config.yaml
horizontal_flip: false
encoder_norm: "layernorm"
encoder_head_dim: 16
encoder_experts_per_token: 2
encoder_shared_expert: false
encoder_conv_stem: false
decoder_upsampling: "pixel_shuffle"
muon_scale: "original"
orthogonalizer: "polar_express"
Rows from expert 4 of block 4 of the encoder, named by matrix and row number. Rows with one number belong to one neuron. Each number is 500 + 25 x the weight over its row's rms, rounded and kept within 0 to 999. All counts start at 0. Numbers have three digits each. After the name is the row's rms in percent of the matrix's.
# up: expert up (encoder.blocks.4.mlp.up, 16x160x320), inputs 0-319
# down: expert down (encoder.blocks.4.mlp.down, 16x320x160, transposed), outputs 0-319
up.29 101:470525463516500508535486470558484465503478484544523508517479450474522505509482493509498528453496504486533471479479484486499530493522495482486491521460509493495500486490481514423476474497484465513503515459514472537515517497459509514554526473497563474503513522464447496501494505489489515534533480516478513554528453501505509523512490513519498528464486530502498481496508475525455539443541545460520496494514529519462501507461487478497488489501516514551475556504500484520492498479480476499535497497519504491513510509487479532529474501467499463517471477499536566501499485463473466529518455528535525530526527506455492494478514503518497533473508435546517560506445489521495481501502523483533542481482521502511557471459504497503479475490502525469459471495508528479533468463497524479466496496528491479486509517489485531482526488505493514512518498486555520484532489512475506533492492507517499526540518513497483535484485502488500523465492537490507486499490464496519508576509
down.29 099:546495507476483486496499522480513470514433468503485485462513546486515521522490487543492488509565559530471490512495518523491497515471502507477491536537508483481551470500492488522526496519522500488506466500483488500484515465520537458523537495536527500477501539517471496502510508458473484447505479487485488526530472491520481508502513518477471497504490496492541503488492520502522477510498539519496486507482495507497500477549533445501477525474526497518529503511497521525502489507490517476482533491537499496528521494521517519492501489461519486470519515476505553501510506462513457479531508478431501508457549502548484530490505508477504484560488483463527493527474500485568460459524488536527463506500474470484521498488501494559519464494483541490482510526550510511538498509482516496493524455515483486488513461513469467496530514521501529510419567504539493486484502483479501496472498465537486493477522463528493497476494473483451471484484522524443501516460514483489525436488
up.30 102:478515476469479545510514542529530494483494488516514440502478526460510527540502517483468444460504494508477498510505541515505525505495523502533501517471521511501486501475498491477478533498493533485492470481459492496470507531502534506482496537505509464522475514482476480482528468519513484501454407520497518506480510565517521498476503499532519509438471483484469530511515502475500503501509554505523479560490507525473490461520550489493439491496506505489503543485471504482502437498498496533509498496457500512528483525511537496510521490484513522518481483492494523504522504515543516499491519515499487534487513502480496478470541473521540495514526466499503546488469475444523495476499487480509552504514504487466463478500500517511507524547457488502448509516531503544504521461548487487489491479566477528531471501520491536531484525530504510521493521523467506457478476480483512498487464496561441476548501476499506459473510491456482512480530495461479500515488541497498539519477
down.30 107:455494494483506498465519502555494477481509541514499477493500506472520540472525475516498484512501495489497518485527522516522491519515498529525514405448491524496464509509521503484483502525538532506493521502498490527517496515505471476461514490523514523485471514526496528481469521533470510482488509511501491523526539519529501507492454512523488452481497501488497498481470548481473533506496478537474513460479508464492451463528484509567493506530444480527512445488496474474466520499481575484505491496513532464526465525474492479479503503509464540486490492515528457500547507537519513517526503499504479494513504503541497542505454489512491507474510531516497489463524458471507462500506484517454522502534518518540473519493462515455503516514499491497486485498477488511456457536496524507503498499470531496480528501505545477510511527482524479452508459489532509502485476537475478476526520461517494478466536469488474489558544528537521541557465518504481487475479502459481453500537
up.31 111:477476505514536502534486505505491497501483503502491518515469475496493517493448498518489498479485486499495467481488527481514442503501499514499501473484444478479541500483520501528498520563497477472486500498462498483472511489506525544526456530506493492481531465531510467478483508454496468459475518481472480494506536457484499520502479519510509481492547534527525510476517491492519524531475504490532503503482549528480522466505528525517570524497503476520542496528530498482501488570542475471538489460552491517484492476502494499460513511493505488452531543517508503564491487509506514482491531511477516524462506486543473534513495510528493470489568483505500442480476490531512495507495467516473517494469471512537487494514513524522510519507466517506503539480501451513518467462450472542503499460473470483532508536517537489489509490506514517513516519497525492504544538508515478479513503502466507456457488450517476539505517526510581496486576477503488549473508501475492481496482
down.31 115:504521527501512525483512469468474481490493467443528525469518530482511467526490472480511501523487538474544546500513516501474454472493477489510473540492441470500467477483485505518505533500458473545497513507494530484490465511533504488486480502534521509496515488482504507524456487491517474518494535506481465513530490472496509444471537538454528511564494568508549480459495476467507483531515481469496537469520475531490485513509505486494540480459498490523511478510490506470470492534471513486484498540531511515479487485498426489539536468489499514532474503532478494557531512499474486515470493475523477480479483473549475498490501499542497526494516487508499507542498542515507462526480537530513497520513483513510485490500553540489496480501472475522524584455471490498532519487502490508480520500491501520481551517503510512473547486476506516468501511485447498532541528521529480528463468468481484517475508478487539484518516493519496521454500483476520472501527495498452502508490
up.32 095:503535521475424504496507531532501525512497508519539569527479545495511516517492482506535515510501509467482520510466497511523463523556490478493531553489522499546476480445488522494449463528529487484493492457545507514507553481472550542509515498499518462490493497510497490508501481477472476521497483508539487458512490494499510501467500474523502448506542512485549522504504475483503478543517483505497512524508471499471501499521505507485448472487492500535460528515489489485496474483522460526483484519470511495459494500543461498471510508518513564492477487485530512520490499488490459503498496522515481495491504440435501511509574480541503490493456458542485508461458466492501515482497473485523497498483492509498489534510480526465533504523507474501519474480494494502532518498493491496492509498493489521576508461501471475489525487465524507501456534488507487531507513508504498498484493539556496543465538573506489476492494495494511450484490499539508497545513482493493515445490
down.32 100:457551499522455491488491503512505441436536527516523472514487475498547508478478486499510511486515518509476489512463544503467477516526482502539532514473467503503489504464481483500497501527504493483515483477504469483530549522459472483502533522523557510454491491467480505516490511495491509514520496516538498539486522533519513516509452517551476487516495492482525512505491496480474485476524498458513482502561467463480526465496488503517493487505534461488478508477526499465434459517496486439476492496515522494551509496518512515492478499548488496552396476511511445485501493514479497480510481483519555483474494502500487512479491521542484514534492513519494508506497504483518503459490509516495531505492492445542513551504506511526498497503504513466501468453473469546497488536510531511555513523470460535521500531509486526516511485517493477459477519517516507484500496541493519527477492490516496529487473542481501509464476528506438481533528500482506481498548540495488499540492
up.33 097:485519517516473521525490478494476494478544507481521518489514473493488463538484488499515484510483518508483531535487515478536549501532464468461535552487486521454501515537480509489475515490521493470534503517495472518469521541528490482459478520487495515485501509513468517485463489525478468544489532513487477509495497473497508499509508485468538477502489523504531439491492504473499468494457501540487515494494529496506486523498520570466497491546488519474532513494504508456496546548535498499514462543495491513468477544455531473512496492523471507506515481517521498532453535509464466493549526477500519519552500497491466491477516486464489480494481484517493501511505518515487495487438485459489515495470476507472508476529456467496484538521507445488446477484545492484505547477452535497502512518497477506522532482508466532476508524506517512542548491508543471491479510474491498478490565510491482475466519504535516510502485519461500499545492484527504500529535499511552592498524
down.33 097:448483453513515535485498484481536502515488506470456496533515505471503487493490517510444489509519518507439514507477513486499512474466506522532523495524539477502486541478499507495514487529450530489501478500544519479472486547538513493460514482521513430482518512478521502483513501496528488486446516511506437499488485524455453555497516524502532498484534533505461495500509477476494506486484512540499482501524507503504521499490557496450501497485522518451521504503491466454503518517529515413525494558469515462510485530517478506473476514476468483505483513440474520521507519519474498504546515537504505494511541500510499494477507537496522525483531521520488476480490527503552493498530501480488485522449432517481505494513503517487514514506462519466526494533516517496520541505500517464492521466513554519472519514514504497485511508501470469487457486524505511479545505528464488470449528494532482475444522497515542495513519518482479494475506566512483512516531466487520494491490
up.34 113:495501481479503519517468507513519477511475488536545540515468543517529535507521512503534504465543444454461485553493520507459523490500471539468501501434490469515498502528514457493490475508501484476492494515537489519501493519522489521498510482507486519467490499506507495501552495510504488462508549542481485488494537424508497452506536518518511473477506516467489482476481444491510540477472556526482470535507441488554508509527481497491490491467507541479510510503484463481483530534515505490487514491438506499477509478487578482455525483481458515511499501479526506546527521525476495503519490455508510498545528465470502493480498545476486496526478499493529514477473523469488554530466558487524510481488473505492535489539525508493492523519480530501495490523492514504488531510508494502524460505497536489516490520470432490444513505448452511502515506492464475517510508474518543526484495490512498508503459474471484513504517489486492489477468481490491504530489518505536525462508
down.34 108:516498467498478527496504507463539483485530475485497523463473523512510489498474508502493513477479510456521541479526509501508516525427503505502513490486494481546499513518471505445515453495508510414503478546479532475525497464487475507513493497466507486504506498526506546506538487505469433482479496519522473453537520523462475514506539498517525482456512502482550492541479467515475488478500492487468467499549499491528481506521483529455486462473527503458515489460539482478516503502469520512516520501535506459473515493477505532525487473506477487501501490507483517512478476473500534484511521529501484512535501498493501506483556512484508518527530553470558500494475470494520447532521518435507506531520476497481517531497446490466492502491486541461481544481533534504482517490507504501505533502533470460476535492577519497474526511501534532463468520526509458519533517532493485496555494501488478484502452487485517502463529481496494503533506527496498515486463537527495493507497
up.35 101:485524472486495519501468506499540513534492501517540494517477511508518506491462507486515470483441467514512458530497524516500516518494474507506537489494499460493472505502494463502536498510550514556503489446494531516484482462531539523532496486474529537519466524480474527548505520509493519508546497492505486542477516504501520528504516503503482525504579526503478540505495506480447470527465508539505508499504539548489503542468470453499508503481438503527469523521480463461498506508478487495550518534496509513491505467505495526506503491515484504531516487504556507477481434527516495444462524501535487507476482492469484485507524505534524498503514470521517527506481469519517547462508525478521557525489468487502524501502518528490506508483457505491470507485505512493547499471511508487500548495536526518544525469545473478499515447490522458440482457470455466457496506448477497481497500505511490473490502503516488471525496489435514513471474520488505485486512487489468513532466
down.35 096:506463532520505442519472498470530522506533477496526470503493486471462526546479450478489470514493471535502470464457525484495496472437490525487465492522524484551509508494490518470504469548532492484452507503468521488469534476487505535521465516522490475496504505502519543508515505466546500464483512478492455521530504437490510538521502524509521511514521491481461499497485530467505496529537485516491488508485512485526505462515520502488507524495519493454486507503532516516501513480530481480471500476530535536531457518499524542501483502502510531487495450461486525491519496512510501498554510508478478513470467506451523519454537539514477465494522485512521484506498490497542450510511506567483504529453490467511492465501475468494517494524485478490508535499556476466496544501510518489504498486504502514497482540511541497481469521502539516437494515496510512527504496452460478496477517504511522533437504519516463483549520486478506487526458551469475550501519505483468528510515
up.36 099:484503513525529525509509464513511479572509481462454491497485502519516501523489477492472492492498467539506507484487504509481511499544478499496452511509502526541487489501539501511499477539469537510512535483491480498494481460499499503462477534506506519490487474546485485468490479522472477494503455483530491457500523519520510507493492524489493481500569488495486535512508517544518488495489514492550503485530475449495539535499546550470520495506491547511503494567492522486498519500553502497508504474473448496452525449539507469451536510498514540511506491484513463523490496504535496515481511499526518519492517522525526476540496498481557445462481490491522493477481481413537532522503430546455507479475488509525480483502474513518540459502505491515499523540491467528517508500431465493529504530499494523506506508532487521481503483495440503513512485506529504507543502493487468449499530498496490510488518463488490474473481519451492466478509520472491488456524526496482494511516
down.36 101:470526478537456481534492505479501506468502545485484518466495513527530478475519490533496502485491498506521520488513499454445495526483490508490511517470512545457466517516532484477491474497494502479489509467489506469502517492462508535521525504508508472501519478504459494445505489458517496507538504494476499522510512477497518486493529513501491539496520487490520516553537481514479480490510518512473500460568515508449505475464521470469469506493549496456537480484491504522493516486498454516493519512526479502500539478499494494506500484530519502551536486504495491506527565480451444536524537492464510506507519508447492521497473570492509489464489501513512476509560480544481483489513451509520531508488471493510500541501476502524507494448485503459531495440491525484472491464516511538495488538455456512500523512527529500518550491452499514482492464533557497524531466544520501543511509469504500515442456506506480488493491523459485466520500526541495547508492504482526511488529
up.37 104:483504519525531433496523529504472490505512532546522479497504516501531560489484509498518539513500518507476458507440542507547503475480511462476493468545488496482467452492471525480486513487539529504493482502525518464425549509536499507511524489487499476522511516450544481508532516527505500512511450520534520535529463524450469482506517530475491502493499528478488544524514464474464535495529543566522525537520465518488452462477528502551507507496524489545487519515494467504498475555511501517538517485497500512484549499486514481504504517490508494488489502478508509513470503485523464494475490542485490512474495519505478533512541446512466538480462483510483518490464508512487486438497477457506528470502508486461507500447490514530487470467453540513464503496507534490480535488508534512523472487529499481512499463511531481492519486455516483523486501480509514502476530484475519517473524503492524499462514532500513474505512519492508524471484477522523448527487504520513503464497
down.37 101:515490509521480497493532530523473433522525488504505515468459547508508515504488490466536512483517570526519477521501536501507515500501510514545483536485479462477476490517463489545507507508501505469463500468525533500498510502498474510529513515472539526520517551487521490472503512508511485463471492494475493515500488517492500531542510496541507444506484475513491535541500513478474534521513513506485534515492520469495492449540497508498467543500505499452542457466504489514484480529485529494487461467498488422509509492500471480486502510509524515481499462488491482510471492513475518485539555477500515445501516516474540513466483527544521505519488565527488524471568480508512473504474533474514486534430483467443500479520492499490480469486478486485460512551501495496486517522528505523517514490501479572563516477463532518525508501476489498473503510507530479527483480481493484484479522493524434530476488491497493456526497493496474498491488482505474493534478464544493506479478
up.38 096:489475481467524491524479468547519497531536508500520491529449465507515537485477537493508494506510495478494553509510503473472483536492498453485535496493486506486509532517486499449472459525506512496510502475510467483540510534457485476495514487523529492533462541503473479454502502477505533527462504499462522493492517533497500531460520549481503454512510506475494493535474492483522482487483550470469502523511516446528460513505516518486510529505492487492492512524521514548501487527535501498480546457482495506544517499517478531474506481524503541485477516494459558480464524546504471472479479466485532501543540500463495501476485530538486470515495489523524475515478489511478493492470508522521488493521495531477542532473487516485461470543477510486488497486516533534456473493508483438478447545550452491507511513486492521494434504499478502505514517520527567501540511558492471516522476511529485508544522470515475496470451541472513494518512504504489520491496530507491515475502
down.38 104:481503507524479516483494523510567529478471519594513539489488508480513513464468493583512469519482521511507487525476483482537474543490479520509504525515525526464490512527516490491474511445485476562481462466525505520474469485529492498500505492466497482517495515532494517460529474488532518538523500517472535519476516509517467517532525490499530500499494531503466447549522502443470526496533494534496464510506523499499482497504491490504496546428463479500510493470473486492477497524483455533468513495513501493482481483515471493479484542490455501517506502507540525497517480509508485514470503501473509515505503499485555528542520485458506493515495525461546499522544504464484532461480492475484493500506533517520482501483474506515485517482472482511451476536472458480475502482505535507501487494489469447505533464506487489510508510517538483508512518511546482528602504514511504488489519498477505497496509494502513490506474484491484495470428535486510476529497476524474528489530